{"model": "autoregressive pixel model", "dataset": "flat shapes of many kinds, plain or patterned, on busy backdrops", "train_examples": 48750, "image_size": 16, "horizontal_flip": false, "levels_per_channel": 8, "vocab_size": 513, "arch": "transformer_decoder", "width": 256, "layers": 8, "norm": "layernorm", "norm_position": "pre", "hidden_act": "reglu", "mlp_ratio": 2.67, "head_dim": 32, "fused_qkv": true, "bias": "qkv", "qk_norm": true, "layer_scale_init": 0.1, "parallel_block": false, "inner_norm": false, "positions": "learned", "tie_word_embeddings": false, "init": "xavier_uniform", "residual_init": "zero_last", "optimizer": "muon", "muon_scale": "spectral", "learning_rate": 0.021, "momentum": 0.95, "nesterov": false, "orthogonalizer": "newton_schulz_5", "adamw_lr_other_params": 0.0012, "cautious_weight_decay": true, "max_steps": 11400, "batch_size": 128, "epochs": 29.9, "lr_schedule": "linear", "final_lr_fraction": 0.01, "warmup_steps": 2280, "weight_decay": 0.02, "adamw_weight_decay_other_params": 0.05}
Rows from block 5 of a small autoregressive pixel model, named by matrix and row number. Rows with one number belong to one neuron. Each number is 128 + 32 x the weight over its row's rms, rounded and kept within 0 to 255. All counts start at 0.
After each neuron's rows are labels from the 100 images, of 14976, where the neuron reaches its largest size: "strongest on" is what is common among them. Only what is clearly more common there than usual is listed. The data: flat shapes of many kinds, plain or patterned, on busy backdrops. In brackets: how many of the 100.
# gate: MLP gate (model.blocks.5.mlp.gate.weight, 672x256), inputs 0-255
# fc1: MLP up (model.blocks.5.mlp.fc1.weight, 672x256), inputs 0-255
# fc2: MLP down (model.blocks.5.mlp.fc2.weight, 256x672, transposed), outputs 0-255

gate.510 [167 108  99 126 114  85 172  92 127 149 177 170 168 126 112 145 132  86 155 134 148 105 145 121 204 109 144 104 169 178 133  80 133 124 141 105  90 151 147 135 101 107 114 129 120 121 190 147 173 125 100  72 117 172 159 107  72  88 129 110 119  60 175 137 131 139 132 116 154 155 123 127  77  94 140 139 142 120 164 119  99 143 140 155 113 122 131 130 171 125 117 156 116  82 155 175 149  97 112 106  97  94  96 146  99 114 103 161 107 168 169 112 159 144 107 127 158  32 152 162 135  87 126 151  61 104 137 126 108 152 158 192 125 113  84 104  81  56 168 116  87 141 136 144 138  76 160 193 121 141  42 159 156 130  74 122 136 135  81 164 130 164 128 123 153 157  82 158  57 132 143 177 158  54 116 151 158 156  95 100 101  62 159 162  78 138 128 171 186  45 120 101  83 130 143  98 109 138 164 127 109 145  98 104 123 147  99 167 133 148 150 127 150 116  92 123 144 137 139 164 179 165 114  71 114 129 104 150 112 106 110 135 179 111 161 158 100 180 149 147  98 101 122 127 143 236  60 124 115 110 179 118 143 152 151  83]
fc1.510 [111 149 145 119 127 194  69 128 131 150 181 121 140 136 121 116 116  97  69 159 152 132  88 124  94 117 126 102 151  81 172 137  95  98 150  81 107 130  77  67 105 179  97 141 130  76 154  87 194 112  99 153 117 117  98 123  90 161 126 106  91 163 101 173  48 168 122 137 129 148 126 152 175 128 167 210 131 183 136 100  97  95 100 115 132 105 173 163  88 141 128  96 108 151 157 112  89 147 153  89 127 162  82  95 165 122 127  90 130  79 138  67 145 166 150 125 104 168 165 117 102 114 150 155 137 155 102  97 162 101 105  81 136 125 118 127  96 133 102 184 215 132 179 111 160 154 190 121 142 160 102 158 149  58 100 173 124 191  84 122 134 164 141 145 136 181 112 128 131 141 162  87 160 185 145 128 145 108 102 124 155  78 135 214 126  77 196 128 115 104 143 136 110  90 119  58  68 128 153 125 115 123 125  94 191 144 129 115 140 124 132 191 125 127 106 123 156 139  80 139 136 122 102 128 117 109 147 147  81 107 162 144 138  70  57 131  90 203 161 181 153  97 132 125 135 161 120 129 134 124 151 105  84 144 168  83]
fc2.510 [140 116 167 171 161 165 138 147 113 123 137 141 147 119 165 118 138 134  75 173 116 138 105  89 170 109 138 143 104  99 127 140  91 180  92 144 150 148 172 155 116 125 159 129 122 123  96  98 122 126 136 119  73 121 101 121 157  97 141 173 241  99  84  89 188 133 108  84  88 131  86 157  99 117 117 121  86 152 115 174 123 175 153 167 111 184 136 138  90 162 136  93 176  95  94 105 102 166 129 138 144 118 112  81 140 103 178  72 150 112 144  92  79 104 135  75 163  86 115 133 102 143 159 130 106 154 109 170 144 117  63 173 152 139  82  90 183 105 107 110 149 126 129 126  62 106 136 149 128 116 112 141 156 111 189  77 148  93 102  70 151  48 104 119 101 119 119 110  87  79 122 180 128  76  67 119  99 110 157 136 117 109 165 172  66 174  68 157 115  66 160 155 168 116 139 163 116 145 122 144 155 175 131  94 104 183 119 138 100 122  57  50 139 129 150 106 121 153 124 141 145 134 148 145 144 103 142 172 198 100 106 118 127 134 160 160  64 131  73 156 120 147 141 172 207 135 164 164 187 125 172 109 138 117 132 162]
strongest on: green shape (68); its colour: green (40)

gate.451 [143  54 163 148 150 168 124 132 111 173 107  79 156 110 166 114 138 112  83 131 141 115 103 162 165 161 140 140  65 158 100  89 163 144 204 150 153  96  78 138  84  73 123  94 106 133 131 138 140 107 144 141  99  83 132 117 115 118  62 118 132 125 103  65 113 114  67 152 105 144 135 142 126 164 172 105 148 116  73 110 178 124 121 159 164  88 112 142 120 126 104 148 149 153 114  98 154 106  91  84 167  69 145  61 107 108  78 133 144 188  63 156 142  84 117 145 129 145 117  96 158 182 117 125 153 136 136 122 157  98 135 132 113 192  90  74  92 146 150 116 158 156 126 135 165 119 155 125 104 186 132 153 138  97  50 120  85 126  97 152 152 102 130 180 107 164 163 179 159 152 126 102 125 120 149 132 156 117 145 161 132 204 108 105 173 135 121 117 155 151 145 105  80 121 142 167 140 152 126  51  62 171 136 112 103 185 106  88 115  80 117  83 117 150 166 143 117  95 196 167 197 169 151  78 163 132 102  98 141 172  86 183 126 159 104 158 101 169 105 129 137 126 122  93  99 129 176  94 123 101 151 100 155  67 194 187]
fc1.451 [ 87  86  98 132 146 161 100  76 119 135 106 183 114 128 122 161 123 146  81 147 120 100 125  52 105 113  60 121 125 103 112 101 168 119 129 114  94 107 145 145  48 130 110 163 174 124 178 142 170  75 137 184 114 132 163 105 135 115 118 159  56 166 154 148 129 136  87 157 155 152 100 112 140 133 120 136 112 102 121 140 147 172 158  98 192 106 157 156 104  90 171 104 194 147  44 103 118 171 175 156  84 101 125  96 128  93 120 107 105 107 129 112 151 124 166 113  83 186 156  91 156 123  79 137 137  94 176 210 161  94 106 144 104 155 141  50 217 112 107  98 156  94 137  84 169 122  35 133 129 129 113  88 163 103 132 137 169 150 129 108 129 147 170 146  90 147 159  88 138 114 110 162  97 149 139 121  83 204 104 158 173 159 134 119 150 158 151 118  87 170  91 128 133 128 192 118 171 120  67  65 161 148 123 135 111 200 164  94  93 105 108 128  93 128 174 161 151 127 113 154 163 171  87 130 164 121 122 114 106 105 135 109 118 136  97 111 206 127 120 162 141 142 160 133 154 112 114 143 138  82  71 137 129 146 117 150]
fc2.451 [109 180 180 122 149 214 104 114 112  77 131 132 114 147 145 143 126 124 131 136 163 109 161 144 198 170 177  84 169 155  50 133  82 115 221 139  75  98 125  79 119 130 124 115  39 149 140 152 160 191  91  76 129 106 121  74 123  83 143 138 139  79 152 151 119 156 131  84 115 173 145 153 170  99 142 163 116  91 137 146 150 122 121 118 119 126  22 168 177 126 130 180 125 116 133 128 104  84  96  90 133 158 125  97 148 118 148 124 135 146  78 134 115 123 123  76 141 119 119 119 153 137 113 132 103 186 124 134 120 140 132 123 136 187 160 154 114 118  73 124  79 148  98 109 157  85 128 125 103 128 140 154 143 113 121  93 142 118  95 113 152 155  72  91 128 157 145 195 158 139 145  98 143 105 178 168 224  75 192 168 125  95 111  82 131 100 157 189 126 111 132 168  94 146 133 129 138 154 142  72 133 154 152 132  93 151 166 121  74  89 139 122 144 179 168  72 104 132 145 116  73  94 130 169 123 129 102  71  93 165 142 116  91 121 156 160  86 178 128  80 146 116  87 122 109  63 106 129  90 127 168 115 122 144 123 180]
strongest on: green shape (57); its colour: green (31)

gate.483 [147  95  86 145 146 121 157  70  75 180 104 116 178  91 125 115 162 127 124 144 109 106 126 111 127 133 106 133 169 135  88 137 123 114 163 128 100 174  76 179 116 158 147 216 148 116 108 130  79 139 144 155 171 122 105  88 135  93 111  91  92  96 172 180  60  79 112 117 153  75 135 139  92 155  82 158 123 146 132 147 128 137 134 120  93 135 141 142 156 180 156 166 150 197 119  66 118 102 131 142 164 108 132 105 198 127 101 174  75 111 140 104  72 119 112 123 142 140  73 134 133 136  88  92 101 152 197 150  63 107 205 123 173 160 118 111  89 101  92 143 113 140  27 113  87 155 124  81 196 212 165 151 141 152 135 104 123 146 165  60 168 147 145 137 158 112  78 130 142 105 127 121  99 148 135 139  94 112 110 156 172 133 161 121 121 103 152 120 109 148 134 114 143 136 106  92 181 137 140 132 136 114 132 105 130 112 147 132 142 157 136 115 190 111 134 141  79 166 154 111 141  73  87 132 123 137 136 211 125 129  97  97 146 138 109 183 128 124 178  30 150 190 122  76  85 121 194 109 145 117  74 151 132 128 144 147]
fc1.483 [150 206  89 100 121 107  97 144 147 120 131 114 186  81 131 106 126 177  96 122  51 113 136  60 133  97 152  68  98 160 126 181 146  81  33 133 126 116 122 131 144 116 109 120 127 136  57 169 136  82 124 161 180 167 131 157 152 117 117 119 164 199 111 153 151 108 115 179 115 134 113 107 136 151  99 140 112 139 149 209 179 146 112 118 118 170  56 169 100 132 146 152 156 129 134 111 158 143 194 166 229 113 105 128 155  95 128 116  90 175  92  28  94  89 145 129 123 151 119  85 167 153  51  94 173 151 188 136 140  89  83 140 144  86 143 121 103 159  85 140  78  67 110 138 107  93 138 147 130 124 148 114 180  80 129 122 147 176  78  44 176 158 112  83 132  78 152 123 119 104 122 126 105 138 135 103 122 137 146 152 161 108 129 121 111 140 169 103 124 156 150 111 144 140 101 113 207 117 136 145 133 165 106 138 101 157 105 112 129 171 113 114 127 185 116  72 138 109 107 141 113 144  85 114 130  76 126 146 114 147 106  94 173 102  96 123 138 137 128 143 107 136 128 162 174 119 169 192  94 115 114 146 148 112 135 158]
fc2.483 [129 130 107 156 116 182  71 106 119 143 137 123 134 119 143 118 115 130 143 106 114 108 154 115 144  67 197  65 133 144 184 114  48 132 112 108 128 103 107  81  93 139 133 139 105 162 140 107 102 136 105 124 185 131 107 147 134  70 135 113  64  88  68  95 161 137 129 113 147 141  94  86  92 114 127 138 130 171 129 119 102 136 174 174 145 131  51  91 123 101 136 213 176 139 134  95 159 178 181 150 138 216 121 116 165 127 130 176 123 151 116 156 164  92 140 158 110  68 142 152 160 108 124  68 161 125 103 124  97 180 126 183  78 130 126 131  70 108 124  85 149 186 150 125  94 149 143 113  99 135 141 138 127 175 158 101  76 122 182 149 136 122 165 146 107 124 176 124 141 127 150 112 159 112 134  94 120 140 203 110 168 144 136 115 193  83 122 147 102 119 101 111  48 144 155 132  79 169 155  92 184  93 132 115 195 121 112 193 178 118 159 135 118 167 126  77 101 106 100 100 179  90 163 145 123 144 176 147 159 198 104 162  77 139 123  90 141  90  65 149 143 118  68 162 113 148 106 101 168 130 103 154 124 117 161 174]
strongest on: black shape (58)

gate.10 [174 175 141 141 166  98 102 156 133  78 121  46 168 167 158 134 138  81 122 113 150 142 104 133  57  92 135 106 155 158 108 152 149 163 167 127 137 152  96 161 109 142  77 116 153 149 140 116 114  93 134 165 169 121 153 151 123 126  41 175 148 169 150  89 142 133 114  72 118 111  93 151  95 200 164  97 131  79 120 148 139 143  98 141 146 125 156 109 167  90 105 154 103 108  91 169  90 113  62  56 132  93  89 125 106 153 101 164  91 133 163  88 147  66 161 124  74 113  95  37 118 109 117 114  93 150  68 119 116 116 120  84 110 117 134 156 133 111 140 140 117 196 139 152 114 132 146 149 102 112 134 125 141 139  98 140 133 155 139 159 159 114  81  90 147 103  66 124 177 101 111 112 123 116 117 102  96 215  99 158  51 103 102 114 141 151 154 151 141 159 140 121  93 172 156 139 160 117 138 145 180 111  78 114  99 104  71 122  81 148 170 109 141 158 107 130 156 111 142 137 172 129 149 119 175 144 140 113 137 138 101 132 127 154 170 138 103  69 120 119 148 134 175 160 144 176  91  88 207 135 232 137 220 165 133 121]
fc1.10 [101  60 166  85 139 108 144 127 156  99 142 128 134 136 150 144 125 132 149 157 131 120 129  59 132 156  94 171 162  45 137 150  53 102 102 126 136 124  75 142 102 129 182 128 150  89 173 139  93 105 119 162  86 158 130 137 172 135 181 121 160 111 165 134 100 153 119 128  52 161 116  80 140 114 113 138 177 144 191 125  86 156 128 108 105 166  88 148  88  79  92 157 161 134  98 135 106 134  74 140 130  73 158 145 104  95  76 134 148 134 195 177 101 140 132 134 114 104 159 146 134 164  75  92  85  89 102 186 151 118  76 138 186  45 119  89  94  76 173 112 162 128 157 119 121 123 108 109 168 124 150 140 103 106 170 162  72 130 177 156  97 174 185 168  98 122  44 147 100  93 107 103 100 146 165 146 118 172 148 144 138 127 110 174 123 108 147 161 123 162 145 127 146 164 138  81 127 105 122 144 176  84 173  74 136 134 183 154 111 136 146 147  87 115 124  93 155 110  89 126 134  87 140 147  80 145 189 141 119 144 159 145  71  73 108 173 126 106 130 154 115 125 105 118 125  90 109 168 149 135 106 116 194 101 227 136]
fc2.10 [ 98 126 138  91 122  94 145 132 126 123 156 156 131  88 128 181  90  84 188 112 174 127 112 166  84 161 125  95  43  95 131  83 180 161 188 136 132 168  91 142  92 119 134 109  65 160  99  75 152 152 134  92 115  99 118 123 158 168 169 157 191 141 130  69  95 148 111 112 183 138  83 114 125 150 127 146 209 111  85 141 153 187 233 170 117 134  67 118 158 115  91 144 124 124 141 122 206  95 115  82 148 191 167 118 141 132 142  83  90 162 135 127 173 130 175 132  97 124 109 133 139 114 126 122 123 176 130 128 113 145 120 128 143 139 160 126 148 174 136  47  89 125 136 114 122 178 120 144 161 179 130  88 135 128 123 168 183 100 128 114 203 132 142  85 143 114 141 170 118 103 114 128 149 109  98 142 120 103 147 110  34  37 130  99 124  62  93 101 120  78 110 116 127 166 117 105 134 106  98 134 162 130 133 122 100 166 167 147 132  98 137 139 122 131 156 136  90 166  87 102  35 102 189 139 139 140 116 120 106 158 173 134 136 164 154 114 139 158 168 126 125 120  97  46 138 106 136  83 131 146 109 147 132 129  88 144]
strongest on: green shape (88); its colour: green (59)

gate.9 [175 147 212  81  78 151 113 136  96  99 115 126 143 161 154 111 154 115 115 116 117  92 115 205 136  54 131 121 162 140  91 124 155 148 180 213 142 178 145  93 173 116 119 157 106 118 130 126 115  60 159 183 143 131 125 116 177 102 148 140  84 120  82 139 101 100 164 128 120 132 132 183 162 102 121 131 116 114 161 127 105 132 138 161 112 151  96 153 205 113  98  77 133 194 120 143 154 158 154 140 149 111  97 168 106  80  81  90 148 112 111 139 180  67  94 121 122 105 113 160  90 131  90 137  91 128 122  93 140 137 206  91 103  60 141 136  64 105 114 165 120 122 153 114 150 120 143 104 159 143 130 125 104  88 107 135  85 103 199 107 136 124 158 113 132 107 177 136 104 178 122  85 129 126 157 107 147  71  88 159 176 140  70 129  88  82 122 135 133 131 126 136 125  97 138 185 189 141 123 127 139 152 121 146 128 128 115 144 128 181 101 115 164 190 171 110 139  80  81  84 160 174 157 152 165 105  97  58 168 196  83 102  61  83 112 123 135 167  96 150  59 104  93 173 103 124 123 146  97 107 120 116 139 157 159 181]
fc1.9 [ 72 144 114 135 117 203 159 130 154 185 100 187  85 106 119 123 181 142 108 159 110 107 109 105  76 164 107 169 111 101 126  54 136 143  91 136 136 153  95 137 162 146 121 152 145 102 139 112  45  92  95 163 118 115 136 120 140 164 167 147 167 106  96 158  84  99  87  95 121 147 167 134 143 111 169  65 122 170 203 154 133 193 140  49 119 157 131 123 126 115 132 113 123 117 128 126 104 167 106 181 121 124 147 144 112 122 116 139 135 101 109 119 152 117 182 131 109 125  92 182  99 110  75 165 124 157 131 150 139 175 107 183 178  71 144 138 131 135 118 136 106 151  94 119 120 173 117 140  66 120 138 212 145  94  80 109 126 131  99 163 117 121 121 148 131  76 175  90 118 131 115 110 106 171 160 112  92  94 165 111 106  99 117 130 116 113 161 156  81 206 135  88 110 170 113  64 102 125 142 128  70 155 178 184 118 131 142 147 144 136 140 183 155 117 143 152 124 153 186 120 113 112 106 150 154 133 131 121 191 192 137  35 119 114 107 111 183  53 119 132 108 134  68 110 126  87 165 184  85 138 139 159  77  74  95 168]
fc2.9 [ 98 118 137 149  89 136 115 130 121 124 157 153 149 181 124 131 124 191 139 110 175 135 163  54 159 115 180 133 132 138 163 175 155  89 144 132  99 128  79 112 120 111 103 186  92 133  69  73 134  93 159 104 150 126 120 162  78 129 112 125 169  80 142 140 151 128  91 147 100 128 135 104 100  82  87 117 146 143 167 154 163 108 105 130 138  92 147 151  81 185 132 111 108 117 179 150 141 133 108  87 134  99 118  94 154 180 130  28  76 159 120 123 108 124 127 130 141 135 139 102  97 138 161 137 138 134 119 175 163 108 197 151 117  85  86 149 134 150 158 150 170 128 119 169 126 168  97  90 201 145 163 113 177 161 153 132 196  73 147 196 192  98 139 102 173 108 114 167 187 102 143 145 143  87 109  93 159  94 129 150 137 114  67 146  73  69  69 100  92 143 162 207 138 153 145 169 103 129 126 126 114 186 106  85 121 133 128 112  92 141 155 100 120 125 120  82 170 132 118 118  77 165 142  97 205  83 161  74 143 117  96 132  97  89 166 159 150 131 124 138  65 118 129 147 106 170 100 124 120 174  88  61 176  95 116  78]
strongest on: green shape (59); its colour: green (32)

gate.151 [104 165 201 119 172 112 122  66 134  47 170  83 207  48  76 146  79 114 150 127 198 107  95 144 123 119  69 147 118 132 106 137 183 191 119 152 120 150 111  98 134  75 179 106 119 155 163 187 156 137 110 121 148 151 120 151 111 122 141 158 116  75 133 101 136 116 103 165  42 118 115 137 169  72 173  98 173 107 147 123 139  99 164 158 100  85 142 132 132 130 130  93 121 133 131 127 174 180 170 158  79 101 134 118 118 123 103 133 105 132 138  57 145 104 130 123 136 152 170 172  92 130 145 126 209  95 116 146 101 129 131 132  92 139 123 106 109 142 155 136 113 139 110 144 147  91 103 109 163 124 111 186 137 190  74 173 131  92 102  79 120 116 166 116 177 107  96 107 118 186  65 143 151 145 118 158 142  87 131 141 153 147 192 150  85 142 133 138  95  92 114 183 110 140 110 127 128 119 149  74 165  91 141 132 160 145 131  89 116 108 135 117  80 107 134 177 146 141 100  94  93 167 133 105 161 189 115 149 135 122 120 174  57  92 155 150  88 102 132 170 144  98  81  55  46 136 135 183 104 118 163 128 162 119 132 139]
fc1.151 [113 124 129 108  91 169  98 107 150 128 172 120 194  80 193 121 120 106 137 144 165 163 172 175  86 146  56 168 118  86 159 154 156 127 174 105 106 128 122 123 189 128 147 116 157 149  95 118 198 153 127 108 173 139  75 107 110  99 146  93 158 128 138  96 164 118 148 110 111 137 123 123  76 174 148  92 159 108 159  98  84 116  64 124 152  78 160 153 181 138 140 116 116  89 167 111 173 172 117 106 164 170 192 161  75  97  98 119 173  89 162 150  88 149  59  91 123 133  84  32  54 117 107 138 142 142 112 136 130 130 170 119 108 145  88 104 100  98  92  94  94 158 101 175  86 153 110  98 102 159 177 102 182 111 108 123 119 130 126 164 177 172 102 121 151  57 160 129 171 146 181 118 151 104 178 133 129 134 120 125  85 144 140 129 154 108 162 138 130 127  48  38 106 127 109 101 154 140 118 154 143 133 178 152  76 108 178  86 149 135 131 120 147 133 129  85 104 140 158 141 141 102 121 145 102  93 130 149  86 147  82 148 116 154 146 147 116 157 167 168 150  82 147 114 151 151 112  87  92 116 161 158 121 189  65  83]
fc2.151 [141  95 203 147  92 114 190 111 138 150 157 110 173 134 139 124 141 188  82 124 106 132 105 106 104 129 124 107 158 122 159 180  94  97 130 139 122 117 116 114 145  98 119 136 136 128 135  93  67  89 119 135 138 126 125 106 113 211 141 112 165 197 175 140 161 131 137 111  96 169  66 132 161 119 139 121 132 110  95 143 112 122 129 171 121 125 161 185 120 135  99 137 142 172 164 106  97 188 141 156  76  76 126  94  99 125 106 134 107 119 139 119 156 102 140 188 123  61 148 114 142  90 141  53 146 165 136 140 183 125  63 156 169 132 152  89 138 166 111  84 125  97 121  85 146  82 149 114  99 104 128 183 155  83 156  98 127 128 104  79 137 132 147  48 127  85 143 104  96 139 168 133  92 124 135 151 133  85 172  72 138 178 157 110 140 117  75 102 127 161  96 128  95 101  49 184 118 203 169 102 132 218 137 117 121 122 170  89  89 125 118 171 142 106 157 162 128 149  83 173 166 167 184 215  56 166 104 137 140 154  65 128 109 119 137 128 132 134 129 149  81 153 145 155 116 114 119 162 177 177  60 117 141 157 126 141]
strongest on: green shape (65); its colour: green (43)

gate.339 [111 143 100 177 121 138  73 132 126 112 117 161 188  91 154 116 148 178 148 134 209 129 182 107 153 143  72 167 140 147 129 129 112 116 166  79 129 162 127  48 138 165 137 136  58 160 169 153 124 165 153 109 115 159 149 172 122 105 110  96 126  98 117 170 122 179 143 120 157 106 155 122 147 116  95 134 110 169 117 120 126 139 119 102 183 181  88 186 121 124 143 161 150 180  84 156 105  83 105 110 171 168 109  81 122 127 170 143 120 112 159 113 129 160 128 134 117  69  92 131  96 135 146  88 122 153  80 104 150  94 200 147 143 117 157  99 106 163 135 115 144 164  44 135 140 135  93 131 126  46 148 128 136 134 122 157 121  63 119  79 139 132 130 134 147 106 113 122 153 127 129  89 131 165 127  40 165 138  96 146  87 138 145 120 135 101 124  90 163 120 117  45  89 152 136 163 133 116  50 122 101 107 110 181 119 101 114 222  86 130 148  93 180 122  96 122 167 124 127 141 119 132 161 181 143  92 116 151  97 155  73 133 139 101 129 119 106 146 171 173 176 147 124  89 178 158  70  89 131 124 144 175  33 145  66  87]
fc1.339 [135 168 130 117 145 162 120  98  75   5 175 182 164 143 175 114  83  58 112 125  91 148 124  88 127 116  89 149  99 122 138 111 139  86 180 140 149 167 160 172  89 165 152 127 139 127 132 126 128 164 142 148 169 130  91  92 112 136  86 132 142  81 151  89 151 160  99 152 129  97 148  98 134 138 102 146 142 162  71 110 135 116 119 185 154  86 128 139 145  75  85 133 130 225  90 107 124 155 186 136 178 118 136 113  98 114  97 118 182 179 158  52 116 124 117 120 146 133 100 155  87 202 148 131 140 108 133  97 146 135 157 130 146 127  82 107 169 127 157 175 124 146 107 138  93 147 117 123 121 135 171 108 147 166 104 134  91 164 102  97 182 157 108  92 137 159 127 123 108  83  93 156 105 160 142 137 125 107 102 145 171 121  91  71 148 118  70 111 186  90 174 136 114 142 162 135  71 153 119 139 140 141  49  83 154 162 158  73  23 119 195  72 174 155 112  87 103 196 139 187 115 138 108 141 127 130 114 166 139 131 134 129 142 139 101 107  97 123 163 131  99 149 171  79 151 102 139 163  96  94 168 110 112 105 107 139]
fc2.339 [117  70 149 172  89 107  55 115 166 184 142 177 159 163 111  80 137 164  93  98  90 122 118 138 102 122 218 182 105 132 152 110 136  58 128 112 161 153 116  75 133 131  97 110 116 122 166 110 109 110 145 104 196 154  78 176 106 108 141 161 127 136 132  92 123  60  94 114 100 102 135 142 163 112 133 111 118 144 118 115 139 139 123 155  98 158 118 155  78 123 129 132 157 147 176 123 126 132 119 131 143 191  94 135 120 187 153 164 174 129 163 160  99 112 129 111 137  75 138  84 137 113  89 152 148 127 109  75 123 152 113 197 136  50 141  99  87 163 100  73 100 113 157 124 125  93 194 140 115  88  67 135 138 164  83 130 111 105 139 146 108 152  45  77 163 123 158  39 140  97 144 128 176  99 124 151 162 142 122 130 132 133 208  47 104 151 116  82  86 167  75 138 133 173 135 142 125 170 117 119 170 152 108 156 101 166 150 142  99 105 121 144 121  81 143  85 138  68 121  82 124 178 143 131 154 145 128 138 143 170 143 194 104 121  92 162 176 149 179  75 110  94 107 167 158 130 136 109 151 152  84 173 110 112 156 147]
strongest on: black shape (88); its colour: black (42)

gate.159 [ 81 154 118 159 156 127 179  93  83 168 173 175 127 129 130 177 129  93 173 121 141 161 139 172  99 160 170 130  81  90 111 114 106 138 104 137 151 190 211 145 163 116 135  96 132 186 120  60 157 130 115 158 142 117 142  86 158 103 156  72 113  96 153  98 126  73  80 102 103 120 141 160 101 146 127 145 134 100 112 104 122 136 132  56 170 150 138 149 167 130  98 156  83 114 100 139 138 136 139 138 120 168  92 166 109  67  83 176 157 171 117 153 119 125  80 116  98 131 156 120 125  98 149 141 173 127 144  99 119  82  89 115 119 166 108 165  95 109 121 129 158  94  92 179 134  59 109 134 173 182 110 126 126 192 105 148  72 159 150 129 188 180 172 127 128 120  79 121 156 148 166 116 140 106 104  76 152  61 180  54 133 164  87 135  94  94 143 138 123 105 161  91 111 123 103 152 110 105 110  68 148 144 145 153  57 162 109 177 124  97 145  82 121 105  83 138 125 129 146 102  85 162 127 123  91 122 109 103  91 131 184 207 147 103 118 128 127 166  73 150 181  93 148  95  73 137  93 106 126 180 140 192 166 148 143 183]
fc1.159 [127 129 143 138 134 139 138 134 123 170 133 174 112 113 100  90  99 152  97 141  93  62 168 107 134 105 168 141 128 169 169 197 128 160  92 162  58 153  91 164 115 129 157 104 146 158 207  93 145  83  87 165 127 152 103 130 131 106 160 155 128 115 152 138 161 191 154 105 113 130 126 206 136 167  90 136 157 138 109 140 137 132 107 191 104 109 170  41 172 123 110 194 122 149 150 201 156  87 172 159 154 129  96 151 139 147  57 128  60 124 141 194  97 123 125 159  54  88 158 150 148  80 120  64 107 185 103 209 151 112 123  68 106 123  95 128 123 158 100 139  96 171 152 140 133 106 124 149 125  97 119 119 157 128 155  88  71  71 134 115 171 127  99  86 137 151 112 198 113 142 118  76 150 153 109 118 185  96 139 128 151 104 140 139  61 149 130 177  99  99 139 134 117  77 100 169 128 131 134 163 167  83  98 129  77 126 114 159 153  88 147 106 189 133 135 138 113 113  86 169 141 161 122 103  92 151 130 112 130 138 120 103 131 109 113 100 111  73 113  75 154 170  77  64 103 117 130  97 130 137  84 153 168 119 133 100]
fc2.159 [110 158 186 146 137 124 119 110 117 131 169 100 130 112 125 159 213  54 122  40 116 152 184  94 123 145 117 126 155 136 141 132 117 132  76 120 187 103 164  86 173 119  90 150 129 122 146 105 130  99 112 163 120 119 103  87 166 166 104 110  92 180 144 115 106 144 115 110 149 116 144  68  69  95 130 100  87 133 160 113 113  91  96 129  97  82 127  59 107 162  91 119 106 127 175 157 138 118 113 154 129 132 104 182 123 126  86 177  96 196 131 184 181 124 120 111 159 165 113 120  81 171 160 101  96 135 129 154 139 141 118 130 147 184 139  81 167 130  72 121 132  59 107 125  53  86 148  96  47 157 134 136 133 112 122 182 127  92 105 120  94 177 127 134 110 108 175  87  72 106  51 134 101 141 136 169 191 135 181 113 203 144 131 135 199 138 154 145 154 116  88 112 162 140 167 191 150 142 146 163 138 128 126 121 125 164 155  68 156 113 104 115  83 126 159 111  99 119 124 185 102  94 135 124 152 155 103 126 102  81 161  96 138 123 172 153  90 137 148 120 148 117 112  48 155 142 167 115 135 126 153  49 160 128 135 154]
strongest on: green shape (64); its colour: green (38)